config = dict(
    model='class-conditioned image diffusion model',
    dataset='flat shapes of many kinds, plain or patterned, on busy backdrops',
    train_examples=97500,
    image_size=64,
    horizontal_flip=False,
    conditioning='class',
    arch='uvit',
    objective='v',
    cond_dim=128,
    targets=['count'],
    num_classes=6,
    cond_dropout=0.2,
    norm='layernorm',
    norm_position='pre',
    activation='gelu',
    mlp_ratio=4,
    head_dim=32,
    fused_qkv=False,
    qk_norm=True,
    parallel_block=False,
    inner_norm=False,
    moe='top_k',
    drop_path=0.05,
    num_experts=64,
    moe_every=2,
    expert_mlp_ratio=0.5,
    experts_per_token=2,
    shared_expert=False,
    patch_size=[8, 8],
    layers=6,
    width=256,
    positions='sincos',
    residual_init='zero_last',
    optimizer='adamw',
    lr=0.0017,
    beta1=0.9,
    beta2=0.999,
    eps=1e-08,
    steps=18300,
    batch_size=256,
    epochs=48.0,
    lr_schedule='poly',
    final_lr_fraction=0.05,
    warmup_steps=910,
    weight_decay=0.2,
)
Rows from block 3 of a small class-conditioned image diffusion model, named by matrix and row number. Rows with one number within an expert belong to one neuron, the router's apart. Each number is 128 + 32 x the weight over its row's rms, rounded and kept within 0 to 255. All counts start at 0.
After each expert's rows are labels from the 100 images, of 14848 (inputs lightly noised), where the router gives the expert most weight on average: "colour at peak" is the nearest of a few named colours to the mean colour under the peak; "top examples" is what is common among them. Only what is clearly more common there than usual is listed. The data: flat shapes of many kinds, plain or patterned, on busy backdrops. In brackets: how many of the 100.
# router: router (model.blocks.3.mlp.router.weight, 64x256), inputs 43-85
# up: expert up (model.blocks.3.mlp.up, 64x128x256), inputs 43-85
# down: expert down (model.blocks.3.mlp.down, 64x256x128, transposed), outputs 43-85

# expert 13
router.13 [ 83 102 141 131 117 106 171  88 167 123  86 146 184 117 101 128  75 101 199 160 134 150  93 166 170 149 130 185  96 130 166 130 125 126 153 142 116 142 174 132  94 147 148]
up.0 [122 151 126 114 145 154 115 118  66  62 107  81 130 145 130 160 141 178 105 132 131  85 124 109  86 135 156 121 117 173 112  96 122  79 104  99 105 158  66 150 135 120 132]
down.0 [150 157 145 204 179 176 150 108 120 119 119 141 141 153 143 140 170 129 126 142 100 101  98 157 146 127  87 133 137 171 133 190  82 142 137 124 149  53  85 188 131 169 110]
up.1 [102 130 192 175 124 104  94 127  99 112 124 109 120 104 158  93 117 173 122 118 122 117 142  75 144 109  98  87 126 196 147 129 109  96 137  92  55 179  75 149 128 130 129]
down.1 [116  89 169 161 130 132  95 157 109 116 160  89  68 127 114 126  75 151  94 122 133 150  90 130 145 116 107 126 101 136 154 119 162 161 134 113 130  95 131 139 119 118 125]
up.2 [147 162 126 136 123 183  80 176 122 111 164 116 138 142 129  88 146 159 131 120 156 135 170 104 138  66 136  77 150 154 160 118 170  92 113 188  93  81  88 127 159 123 161]
down.2 [ 74 111 131 159 160 179 100 126 137  85 135  98 119 130  79  77 142  99 128  90  73 129 129 113 135 119 110 130 154 167 178 170 113 141 138 203 146 150 139 101 140 132 164]
up.3 [ 72 112 153 137  58 124 122 170 111  94  86  78 108  87 129 136 184 119  92 135 151  55 131  83 118  93 126 126 157 155 131 153 151 156 170 144 147 109 152 108 188 118 125]
down.3 [ 69 105 130 172 147 140 148 136 133 108 122  75 146 124  55 108 131 109 108  89 111 120 100 173 152 135 112 188 122 202 168 162  71 121 111 146 188 124 175 164 171 169 113]
up.4 [139 139 137 137 113 141 133 138 102 135 164  98  75 112 155 128 157 154  78  96 168  93 121  98 140  87 134 104 100 125  80 103 150 142 145 122 130  43  94 150 107 129 111]
down.4 [ 65 124 160 183 166 142 163 146 125 102  94  98 125 104  85  88 161 132 106 110  79 164 109 137 133 131 113 152 145 193 157 157  81 123  99 161 184 117 139 133 138 144 120]
up.5 [ 99 115 139 116 152  77  88 148 125 120 121  95 105 151 172 110 100 118 149  50 167 161 121 150 154 131 111 155 116 162 174 133 140 202 147 105 137  15 148 130 128 180 150]
down.5 [101 123 129  94 160 122 134  87 207  91 125 202 106 181 182 127 181 107 202 132 109 112 123  99 159 172 131 150 133 142 134 112 141  59 148  96  47 123  75  87 120  99 154]
up.6 [183 148 169 131  95 132 103 160  96 142 165 124 101 110 106 106 204 170  67  97 176 143 161  69  98  74 105  90 123 121  82 100 127 146 146  94 114  17  98 164 200 118 134]
down.6 [108  99 147 218 157 103 150 150 128 116 109  73 124 113  60 121 172 111 132 139 114 155 113 178 150 139 125 166 132 190 126 164 126 160 145 152 183  90 141 156 185 174 106]
up.7 [149  89  84 114  93 109 146  89 117 182  93 173  88 109 136 191 122 148  77 138 125 101 124 148 119 118 145 119 179 145  66 133 144 159 100  78 139  30  81 150 153  90 131]
down.7 [116 110 152 149 138 133 152 100 122 110 130 111  99  97  83 107 160 116  83 141  60 128  90 136 117 143 111 158 186 133 129 172  95  91  98 116 185 145 129 152 154 130 102]
colour at peak: grey (65)
top examples: count: one (87)

# expert 0
router.0 [182 178 163 156 152 122 119 130 119  77 183 137 163 175 172  66 153 149  73  89 106 152 136 104  90  98 151 130 133 165 127 124 117 112 142 164  87 109  91 158 117 152 144]
up.0 [ 91 156 136 107 154 106 123 179 120  89 106  18 149 148  99  89  76 118 181 116 115 134 140  84 143 122 116 159  89 179 142 115 132  65 149 100 122 134 134  78 150 173 128]
down.0 [123 181 164  92 182 143 148 103 126 151  86 155 121 117 201 136 130 144 118  76 153  74 100 150 132 127 124 123 177 178  52 106 117 102  44 177 132 166  63 118 128 103  97]
up.1 [ 96 149  98  64 159 119  79 107 137 101 164  94 170 116  99  87  93 137 119 116 123 136 157 129 153  74 132 171 131 168 162 138 140 116 143 163  89 102 133 159 180 105 128]
down.1 [153 147 130 177 108 148 166 106 111  94 127 153 151  79 150 137 127 126 144 105 134 198 141 108 110 162 108 112 152 119  71  99 123 135 106 166 127 123 188  83  93 186  76]
up.2 [ 96 137 123 109 138 145 115 161 172 134 157  53  64 127 115 108  97 145 211 173 163 106 140  66 115 140 128  88 151 112 150 141 121 136  83 125  96 158 141 159 140 113 172]
down.2 [119 120 126 130  97 163 112 175 132 112 128 163 177 163 110 137 137 170 119 146 131 183 164  90 127 111 146  74 117 167 176  93 129 155 215 107 139  60 155 119 173 141 188]
up.3 [118 117  58  68 106 122 131 101 129 111 124 163  94 110 130  97 119 160  55 156 105 144 115 131 109  95 167 121 136 118 178 156 157  64  94 104 133  53 140 139 149  99 159]
down.3 [ 76 151 104  94 119  88 111  70 174  95 143 157 122 160 148  72 169 102 166 133 115 120 186 160  90 158 131 102  95  87 147 199 154 163  80 149 128 121 118 105 138 114 181]
up.4 [157 139  83 115 120 186 116 117  91 103  88 179 156 110 152 112  90 130  77 149  78 107 138 144 127 123 113 141 138 180 101 127 108 118 113  97 110 116  95 140  89 183 161]
down.4 [119 138 106 131 145 139 162  76 131 147  81 134 118 136 130 151 157  91 129 108 146  91 141 175 150 200 160 158 110  43  69 135 140 131  91  96 110 162 103 107 159  99 101]
up.5 [112 132 149 145 132 125 104 122 118 113 124 142 182 162 140 101 111 161 183 154 118 108 119 152 110 160 141 156  74 163 166  88  65 107 101  77 147  12 109 172 128 140 145]
down.5 [ 98 165 120 119 169 175 145  94 134 124 100 130 121 128 171 171  93 133 127 158  96  75 131 138  82 156  72 114 131 121  92 106  81  83  45 115 137 197  75 107 121  88 161]
up.6 [ 65 126 191 120 129  87  75 155 138 119 108 103 145 137 144 196  94 100 128 128 149 164 166 113 139 121 166 173 119 191 184 126 173 194 181 158 119 105 119 147 138 142 131]
down.6 [109 102 107 104 108 148 120  96 124 123 108 163 127 142 174 174 104 132 133 105 112 123  95 123 126 180 130 157 145 189 107 130  95 135  83 136 160 151  91  99  90 123  76]
up.7 [104  95  96 160 120 148 124 134 102 166 134  50  90  49  69 188 139 124  70 157 144 107 139  79  98 155 107 126 146 109 143 119  93 125 120 105 173  77 199 132 133 157 102]
down.7 [ 97  81 150 138 105 177 144 147  69 123 110 156 133  80 103 140 171 149  68 142 122 159 112 112 119 104 131 130 137 160 145 123 113 130 174 167  77 115 146  80 111 150 110]
colour at peak: green (95)
top examples: green shape (96); its colour: green (78)

# expert 18
router.18 [124  81 104  86 143 141 175 153 124 148  61 152 140 119  82 174  93 110 128 115 153 170 166 172 172 139 115 168  89 100  90 160 133 163 138 182 154  95 176 171 131 133 116]
up.0 [101 140 144 172 121  98 116 165 114 159 186  88 105  64 147 135 223 140 115 111 160 139 116  76 132 149 102 103 127 136 165  90 109 119 181  94 125  64 132  88 177 111 144]
down.0 [ 58 112 136 194 121 184 140 145 119 115 140 122 153 101  75 175 113 120 153  69 142 161 146 131 157 112 111 181 125 136 157 125  73 111 104 143 167 126 185 148 147 147 108]
up.1 [111 126 132  90 159 131 146 135  90  54 159  90  80 146  96 145 119 134 112  82  90 166 152 106  69 165 120 130 135 149  99  87 103 105 141  76  96 135 120  80 100 133 110]
down.1 [147 133 127 149 133 200 164 152 112  92  74 114  90 148 105 124 134 138 110 123  88 133  97 143  91 149  92  91 167 151 114 175 120 101 134 119 173 172 130 112  98 141 134]
up.2 [111 110 125 157  65 107 138 138 102 182  99 163 167  44 118 172 151 135 167 171 206  67 116 131 151  98 131 142 140 118 127 118 126 153 149 135 151 118 158 175 182 140 106]
down.2 [170 162 154 151 114 105  57 135 142 111 182 135 134 150 214  78 131 133 150 148 116  99 125  61 115 125 144  82 116 119  96 128 168 110 106 108  94 152  75 115 105 115 115]
up.3 [123 120 151 176 115 123  96 145 147 129 133  80  86  91 116 155 179 124 128 116 144 141 131  86 140 149 136 113 135 104 160 132  98 147 133 105 141 100 125 118 173 130 108]
down.3 [ 47 140 119 184 134 183 122 171 125 107 133  81 111 125  75 153 106 133 119  80 130 182 161 160 125 100 139 143 106 158 158 159  86 173  80 157 143 107 163 159 124 200 112]
up.4 [127 118 127 174 134 153 149 147 143 148 121  30  35 154 104 188 115 128 124 145 104 165  92 106 106 123 146 153 161 160 143 167 104 129 120 107 169  63 130 129 111 147 111]
down.4 [134  89 124 158 145 155 111 136 107 127 135  84  90 145 124 163  86 145 137 177 121 160  99 125 125  98 112 145 159 167  70 161 100 150  85 125 146 117  94 143 154 152  54]
up.5 [ 89 165 138 134  77 175 141 135 130 119 160 137  98  72 135  86 148 121 103 161 150  92 119  44  93  97  57  89 117 131 173 145 135 130 160 101 115 170 148  93 124 161 119]
down.5 [115  98 127 177  82 154  83 134 119 112 165 147 127 106 122 158 138 117 138 157 142 100 118  97 154 136 133 130 110 107 107 142 143 158 139 128 177 101 161 178 183 111 115]
up.6 [120 162 165 157 199 133 113 161 129  87 155  74 147 141 121 120 141 163 136 156  92 148 169  98 134  86 141 110 135 164 142 128 134  83 119 167 114  59 121 113 131 111 156]
down.6 [134 112 141 149 115 145  81 165 130 133 191 109 140 132  97  75 136 116 167  97 140 164 170  89 171  71 140 134 136 145 153 150 164 155 180 219  88  90 138 131 133 165 128]
up.7 [172 114 115 167 114 153 164 138 105 122 122 128 139  72 129  99 130 156  84 120 133 112 181 136 118 118 182  72 133 125 136 183 155  96 141 143 118  63 140 136 104 116 126]
down.7 [144 141 138 108 115 100 102 118 122 140 139 126 155 130 165 136 103 144 107  83 157 105 123  97  90 130  40  97 145 142  87  55 132  88 107 106  85 170 102  91  75 117 149]
colour at peak: brown (63)
top examples: count: one (80)

# expert 27
router.27 [128  99 152  97 126 163 128 117 105 142 112 131 161 145  82 152 100  96 110 161 154 151 198 175 186 138 135 107 118  99 104 173 161 171 153 147 135  86 131 132 131 119  98]
up.0 [ 94 123 124 189 136 113 104 156 101 128  84 119 151 151 149 153  96 138 127 189 146  99 107 173 128 122 142 139 134 117 137 137 131  75 111 100 101  73 175 141 145  97 131]
down.0 [132  80  86 148 178 131  95  97 162 157 184 160 165 145 206 162  95 115 118  71 153 108  92 146 124 148 108 178 108 124 145 120 142 124 105  37  56 114 122 154 119 101 167]
up.1 [163 101 206 128  89 127  74  68 143  71 186 152 169  66 116 178  98 111 144 137 112 102 107 135 105  69 149 123 151 137 146 103 172  83 213 133 139 132  87 102 181 145 113]
down.1 [139 159 125  81  95 165 169 105 112 146  80 152 150 140  93 107 150 157 124 127  75  79 129 164 104 128  96 101 160 112  65 152  82  91 110 133 174 181  73 131 137 127 103]
up.2 [109 134 150 210 115 133 112 140 133 109 138 130 131 119 196  87 161 150 134 156 136 117 141  88 151  85 124  93 167 150 167 139 139 117 103 164 139  49 101 168 122 117 155]
down.2 [122 116  98 127 166 191  84 146 135  94 160 100 115 122  78 112  94 113 152  89 119 107 176 120 107 113  67 113 147 155 174 148 137 119  90 198 118 136 183  76 101 158 131]
up.3 [138  83 145 148  96 184 116 168 139 117 129 107  93 109 162 165 166 132 178 151 103  74  88 106  90 138 132 136 162 149 128 125 112 130  97 101  91  30 157 152 141 127 101]
down.3 [116 122 121 152 134 217 127 136 155  78 158 134 146 162  96 110 161 109 136 147  66 171 172  87 124 156 131 126 158 155 143 161 133 124  81 105 160 117 128 137 146 135 140]
up.4 [142 162 159 190  77 138  64 154 100  83 183 140 164  92  73 149 135 128 149 144 115 116 135 138 111 138 101 113 136 153 118 119 143 136  87 103 157  95  86 168 218 155 138]
down.4 [152 106 144 152  85  31  93 137 128 165 115 108 165 150  98 157 111 143 138 128 177 185 106 143 134 117 142 106 175 104 158 114 161  79 160 122 147 102 123 142 162 159  89]
up.5 [ 78 108 143 204  89  74  87 110 116  99  51  85 146 125 163 183 108 100 120 152 140 130 124 125 142 143 144  99 156 113 188 133 126 112 205 109 148  64 158 176 173 157  91]
down.5 [161 181  97 117 213 168 127 102 115 138 106 105 116 169 147 144 128 150  99 157  86 104  93 153  91 142  80 130 135 150 109 155 112 104 105  95  88 135  94 118 113 108 161]
up.6 [126 143 121 119 163 183  97 149  81 147 160 108  86 183  97 152 120 148 124 140 104 118 104 139  46 137 133 122 143 134  99 130 123 146  42 107 110  96 122 162 178 118 123]
down.6 [120  72 151 176  62  43 128 163 114 165 117 120 108  94 147 166 124 120 120 114 204 126 118 103 175 144 174 166 129  90 158 128 173 156 215  93 128 148 180 129 142 122 129]
up.7 [122 151 117 186  69 148 134 144 149 132 101 135 108  87 164 145 153 120 140 170 135  96 148  99 165 111 123  98 154 117 159 137 165 123 153 140 158  44 118 179 135  95 172]
down.7 [111 140 123 141 155 168 152 129 140  85 128 136 110 116  77 149 153  83 144  98 126 119 132  98  88 207  90 122 137 128 128 116 120  94 110 115 158 159 147  55 144 123 148]
colour at peak: black (40)
top examples: count: one (51)

# expert 2
router.2 [138 117 132 128  94 115 153 129 136 176  96 213 166 106 118 117 125 140 141 146 169 130 114 150 156 134 128 124  93 104 152 103 108  77 123 160  94  90 158 163 107  95 148]
up.0 [120  95 197 187 112 151  92 147 164  91 176 109  98 124 167 144 145 215  66 113 113 133  87  65  93  96 140 174 149 166 104 109 136 120 169  93  88 110  69 113 122 158  60]
down.0 [113 157 168 193 138 154 147 155 142 109 117 168 139  99 171 127 167 145 127 131 119 133 124  99 108 138 115 133 162 198 124 181 102 130 115  96 118  66 162 198 173 127 160]
up.1 [146 116  49 114 173 105 117 127  90 144 115 182 128 141 101 131 118 127  99 115  98  78 144 160 106 122 157 104 103 119 108 165 189  76 109 105 131  46 155 206 169 149 152]
down.1 [127 138 178 150 101  93  78 159 112 146 190  97 111  95 218 131  84 164 102 143 192 117  97  98 126 115 107 139 132 142 117  80 135 135 115 120 133 129 104 151  91 103 134]
up.2 [138  87 165 163 145 168  99 135 124 103 168  54 133 114 133 140 172 113 116 114 156 142 151 115 136  74 132 118 152  93 100  84 120 105 132 136 135  79  73 124 118 120 139]
down.2 [121 155 142 178  94 156 170 156 152 109  85 163 149 136 148 129 126 143 134 149 118 131 148 104 134 149 129 151 155 166 146 216 118 120  86 114 158  89 140 168 141 125 134]
up.3 [133 166 131 155 144 121 108 137  99 112 200  85 120 161 122 146 125  99 125  93 135  90 143 118 117 137 113 156 167 138 131 116 137 123 136 129 122  70  83 117 176 126 115]
down.3 [126 195 156 160 132 115 187 111 129  82  51 169 127 142 146 104 163 160 124 157 135 158 151 122  92 120 105 156 165 201 131 183  98  87 119  88 148  80 145 140 122 170 121]
up.4 [131 131 149 188 153 126 100 122 127 115 148  83 125 121 174 181 138 158 105  68 114 100 120 127 118 142 144 188 189 206 100 147 105  94 150 116  91  98  39 136 170 120  80]
down.4 [126 186 127 156 139 179 166 129 123  93  91 165 138 147 131 126 158 173 108 109  72 130 135 108  80 145 103 157 135 196 133 164  84 106  67 110 146  74 137 164 158 171 141]
up.5 [113 180 165 121 146 134 178 167 130 148 205 163 179 151 112 162 146 127 103 108 112 101  97 172  86 118 133 149 141 129  82 127 131 167  90 132 136 127  91  89 102  90 101]
down.5 [138  88  86  92  82  64 140 123 115 167 112 105 143 137 159 117  61 157 129 132 164  99 177 140 205  97 138 154 118 106 155 152 172 139 154 129 125 156 204 109 103 149 116]
up.6 [151 180 134  84 222 126 108 168 121  71 195 128 171 197 127 134 103 148 133  85  73  93 120  83  72 135 137 136 127 188 100 155 101 126 100 149 121  84 139 133  78 147 191]
down.6 [ 57  59 152 171  41 143 154 149 127 136 145 123  96  83  91 166 151 129 123 137 168 161 144 111 178 141 146 155 114 118 169  90 127 189 180 108 123 131 167 123 173 159  87]
up.7 [101  98 147  68 131 131 124  84 106 129 167 151  60 104  99  88 143 150  82  58  86 141 134  95 129 131 126 102 133 134 129 105 106 184 120 115 141  88 118  96 148 126 110]
down.7 [114 116  74  91 128  76 179 139 159 112 115 121 137 154 147 150 148 126 116 105 120 103 120 124 125 142 130 162 112 169 147 157 118 147 125  90  91 145 149 121  97 125 148]
colour at peak: grey (61)
top examples: count: one (86)

# expert 42
router.42 [138 107 162 185 120 124  82  96 121  81 182 129 157 101 137 112 198  78  76 115 106 123 106  97 104 149 102 139 172 169 148 116  71 146 132 132 170 138  90 131 154 132 128]
up.0 [111 133 139 128 157 114 150 101  94 118 106 146 159 166 118  55 138 149 111 137 123 114 124 149 135 173 102 112 150 138 124 145 103  95 147  68 164  58 113 161 110 106  49]
down.0 [124 112  94 118 217 149 195  65 123 156  43 169  98 129 137 142 142 128 112 131  87  99 125 163  86 178  99 134 168  68  78 156 123  66 137  63 139 172 125  98  98  79 149]
up.1 [108 121 131 175 205  78 140 153 146 141 126 155 189 169 153 170 148 113 193 122 127 105 161 114 159 138 100 107 137 182 121 112 133 148 137 138 143  88  77 184 164 126 145]
down.1 [127  75  77 148 204  98 117 114 129 142 105 178 158 122 151 135 118 141 110 116 160 102 152 156 121 124  97 116 140 114 143 210 169  56 126 101 147 151  95 129 105  68 130]
up.2 [120 150 137  44 118 104 148  89 123 153 158 107  29 101 109 154 151 127  58 127 115 147 142  82 106 149 123 154 123  92 117  95 112 114 136  97 128 119 109 111 135 104  95]
down.2 [151 112  90 152 121 167 104 172 169  86 112 110 150 191 141 109 114 115 193 131 139 110 150 109 129 142 130 105 110 157 173 180 126 104 145 147 113 131 199  99  88 132 166]
up.3 [106 111 119 131 113 123 177 158  99 132 125  80  92  75 166 145 111 188  87 105 127 199 154  74 114 160 134 117 134 131 168 158 128 133 164 146 121 136  63 151 155  46 165]
down.3 [ 71  73 131 148  71 197 155 103 129 131 107 139  74 138 136 141 107 129 128 107 133 223 152 122 124 123 150 152 179 111  91 142 128 120 144 145 161 122 117 101 100 126  85]
up.4 [126 107 114  89 147 121 171 166 133 168 106 129 114 143  96 119  45 142 118 171 136 136 174 183 173  96 166 112  96  96  80 180 166 134 124 129 109 153 149 135  78 128 171]
down.4 [132 120 116  99  88  72 136 127 127 134 110 136 158 149 111 107  95 148 147 154 154 113 143 160 161 121 168  99  93 123 184 120 155 128 156 142  91 158 137  83 113 130 131]
up.5 [ 95 170 168  69 228  88  90 131 113  89 147  93 151 144 100  87 114 135 143 156  98  94 126 126 149 130 164 168 131 127 127 139 122 101 123 146  85  74 106 115 126 124 109]
down.5 [111 184 133 138 142 101 138  85 131 108  95 120 130  79 129 150  82  77 143  90 167 140 133 146  85 129  91 129 129 123  71 117 119 115  64 166 135 148 199 152  89 126  67]
up.6 [ 74 152  80 156 141 140 124 157 147 162 105  89 146  89 155 180  47 185 194 158 158 110 108 142 110 122 135 150 118 177 162 187 135 153 115 100 120  42 211 185 110 118 138]
down.6 [128 100 107 151 101 169  84 212 146  90 162  70  87 165  98 114 105 119 122  59 119 153 120 121 158  88 122 109 116 170 154 163 139 167 135 197 142  99 170 125 118 173 151]
up.7 [ 82 103  47  93 116 114 180 155 162 150 115 173 120 150 146 160  91 117 255 106 144  98 128 147 150 127 150 176  74 120 112 120 117 141 104 125 155  53 219 151 121  84 124]
down.7 [137 109 129  98 129 128  77 175 122 138 157  92 129 139 119  98  97 178 110  93 128 163 161 160 147  71 134  74  93 139 152 139 188 129 123 184  95 137  93 130  92 143 153]
colour at peak: purple (38); blue (27)
top examples: purple shape (72); blue shape (52); its colour: purple (36); its colour: blue (28)

# expert 60
router.60 [112 113 135 102 121 154 152  99 138 170  89 160 129 128 105 158 114 119 144 164 105 182 227 177 193 131 103 110  73 100 148  87 156 123  86 135  81  91 127 199  89 144 124]
up.0 [152 122 130 159 115 113 130 126 133  97 113 116 171 110 190 185 113  92 138  84 134 111 109 163 105 163 146 124 159 163 151 170 102  90 162 125 136   0 172 111 205 131 152]
down.0 [ 99 144  74 140 185 184 132 105 159 118 152 148 141 172 147 161 132 116  87 119 127 163 123 220 107 133 128 151  91 142 153 150 150 150 134 151  97 129 175 127 117 130 161]
up.1 [117 115 133 164 116 123 130 112 166 100 123  89 149 157 196  85 136 133 131 161 141  78 126 125 128  94  96 110 170 161 142 148 154 130 100 160 127   4 100 134 164 128 144]
down.1 [102 174 138 162 158 173  88  80 153 111 108 129 144 122 149  81  68 125 156 133 105 135 190  86  97 113 111  67 149 128 149 182 150 107  99 183 143 129 125 143 120 114 154]
up.2 [126 123 141 196 123  86 124 142 163 130 114  61 134 110 164 103 122 181 182 144 143 149 118  99  82 124  97  99 184 161 112 175 131 150 102 122 161  20 103  86 137 136 130]
down.2 [ 60 171 115 180 184 191 102  71 136 117 126 129 137 120 116 134 110 123 128 111  96 156 167 127  88 136  86 123 112 140 117 163 116 138 122 171  89 123 160 155 137 111 130]
up.3 [133 186 184 188 142  99  63 160 136 132 183  79 127 148 131 113 120 179 147 188 135 140  73  90  65 106 151 156 151 164 137 133 130 112 130 129 176  27 110 127 140 172 102]
down.3 [102 145 111 217 187 160 166 106 132 143 153 125 148 140 136 164 139 104 118 162 125 126 157 160 100 121  56 133 139 169 130 184  75 137  98 155 101 108 160 202 158  95 168]
up.4 [107  92 138 123 135  55 141 111 122 144 145 150 133  55 151 172 189 130 101  89 148  86 111  79  81  94 105 137 131 136 111 148 191  79  74 114 148 141 140 115 171  92 126]
down.4 [ 98  77 128  75 107 127 106 110 128 120 154 100  70 130  61  89  99  81 128 120 129 133  61 154 179 158 113 128 138  93 128  67 129 133 121 124 109 217 112 109 119 127 147]
up.5 [106 167 135 124 147  85 130 158 145 113 168  92 142 137 164  45  65  94 131 105 167 150 171 136 115 142 121 155 116 120  98  97 107 174 115 167  73 117 162 127 106  94 158]
down.5 [138 159 110 147  79 133 161 181  94 166 130 140 124 114 117 140 145  70 118 138 171  98 206 146 169 115 169 167  74  70 124 113 136 137 134 133 103 146 196 157 111 146 117]
up.6 [ 83 126 124 112  85 141 126 106 184 107 157 145  65 159 136 123 180 129 109 147  92  58 114 137 128  89  63  85 115 114 152 127  95  94  78  97 136 105  91 167 154 104  95]
down.6 [ 98 106 101  98 132 119 109 108 134 143 114  71 140 121  93 132  84 117 140 102 132 183  16 139 138 143 181 149 126 125 142  96 160 132 132 128  74 149 133 107 117  97 130]
up.7 [143 179 134 167 115 100 126 112 113 132 163 103  79  94 132 133 128  92 154 159 110 157 128 113 107 115 190 119  97  98 164 193 127 121  61  95 122 135  64 161 154 108  66]
down.7 [156  69 128  90 222 131  75  77 149 115 133 113 144 109 136 121  86  94 111 113 155 167  84 114 166 114 139 118  95  79 179 131 105 138 136 101 117 131 109 136 171  93 127]
colour at peak: pink (28)
top examples: count: one (89)

# expert 9
router.9 [171 124 112 131 157 145 105 129 150  90 142 117 160  99 105 128 162 167 114  74 127 155 113 114 126 119 162 121 172 138 110 171  98 170 138 125 142 133 118 166 148 117 135]
up.1 [ 77 118 182  98 135  76 136 117 106  76 117 108 128  91 117 126 123 106 207 171 161 109 121  95 164 114 137 139  75 145 144 113 107 130 121 135 141 126 117 138 154 113 122]
down.1 [173 142 126 124 118 182 137 117 160 126 124 179 130 131 146 154 140  98 117  52 120 114 153 119  87 121  42 146 173 125 116 129  95 143 102 148 163  97 149 147 123 164  87]
up.2 [137 156 141 148 136 101 124 108 100  85 164 145 152 129 151 106 116 112 173 131  68  93 130 140 151 167 120 100  83 146 184 115 154  90 120 136 174 109 207 142 147 132  66]
down.2 [ 87 132 171 154 119  81 176 142 122 142 102  94 159  64 126 100  87 128 106  68  96 167 140 118  65 127  85 137 160 154  96 123 161 111 151 162 162  85 213 121 112 102 173]
up.3 [ 73 124 164 103  71  88 113 133 187 110 140  99 108 100 127 103  89 128 148 127 180  81 146 108 131  67 107 152   7 157  74  49  88 150 125  88 146 129  63 142 161 130 172]
down.3 [123 191  83 183  73 142 101 151 118 106 126 159 113 123 158 182 147 160 101 175  80 104 149 120  92 111  75 133  90 121 101  68 154 134  92 102  94 118 132 166 125 245 126]
up.4 [ 87 147 183 151 187 119 120 150 166 143  68 102 106 210 135 114 107 157 121 104 134 137 136 136 168  97  96 119 141 154 142 138  85 157 112 135  82  85 157 158 143  83 193]
down.4 [138  72  80 165 136 172 148  92 144 127 123 206 172 150  96 138 191  63 154 170 161 128 156  63 151 120 116 168 108 128 178 154 125 123 134 108 165  85 141 146  89 142 140]
up.5 [147 124 166 169  94 108  72 163 103 189 118 119 135 120 138 141 107 144 154 111 177 176 141 138 158 109 141 156  50 111 147  94  57 148 129 135 100   0 148 132  52 168 127]
down.5 [145 125 133 166 115 170  80 104 130 101 129 113 223 148 120 106 129 118 157  70 116 144 145  96 152 126 127 118  94 137 148 134  85 112 113 202 123 100 136 112  97 180 145]
up.6 [121 142 150  93 155  94 175 124 147 168  99 153 172 142 141 120 142  57 150 139 143 118 110 139 161 141 152 169 142 155 130 144 157  74 149 147 130  95 147  66 118 105 128]
down.6 [155 130 146  62 122  68 161 101 139 175 106 173 120 119 177 146 116 120  94 131 168 106  73 179 137 122  93 157 159 112 107 111 170 131 158  97  92 156 110 109 112  67 154]
up.7 [141 148 118 113  73 115 189 104 135 145 167 147 166  98 178 131 179 130 111 170 110  92 100 144 184 131 104  95 152 105 161 112 128  86 121 130 210  94 147 131  78 128  87]
down.7 [153  78  97 172 131 136 144 141 140 105 175 105 181 113 124 158  90  74 148 105 157 153 131  74 185 138 187 205 151 163 214 114  80 175 126 126 117 112 172 100 104 142 122]
up.8 [166 141 203  77 107 169 111 119 167 154 131 178 145 118  91 142 135 108  88 137  94 129 150 117 122 126  96  71 133 124 128 131 172 111 131 161 175  68 102 117 142 115 156]
down.8 [202 125 190  83 125 107 123  72 158 157  91 174 143 117 162 163 141  92 137 139 129 131  81 155  98 168 100 112 207 130 124 100 109  84 128 108  94 149  98 101 132 129 130]
colour at peak: brown (75)
top examples: orange shape (60); red shape (45); its colour: orange (31)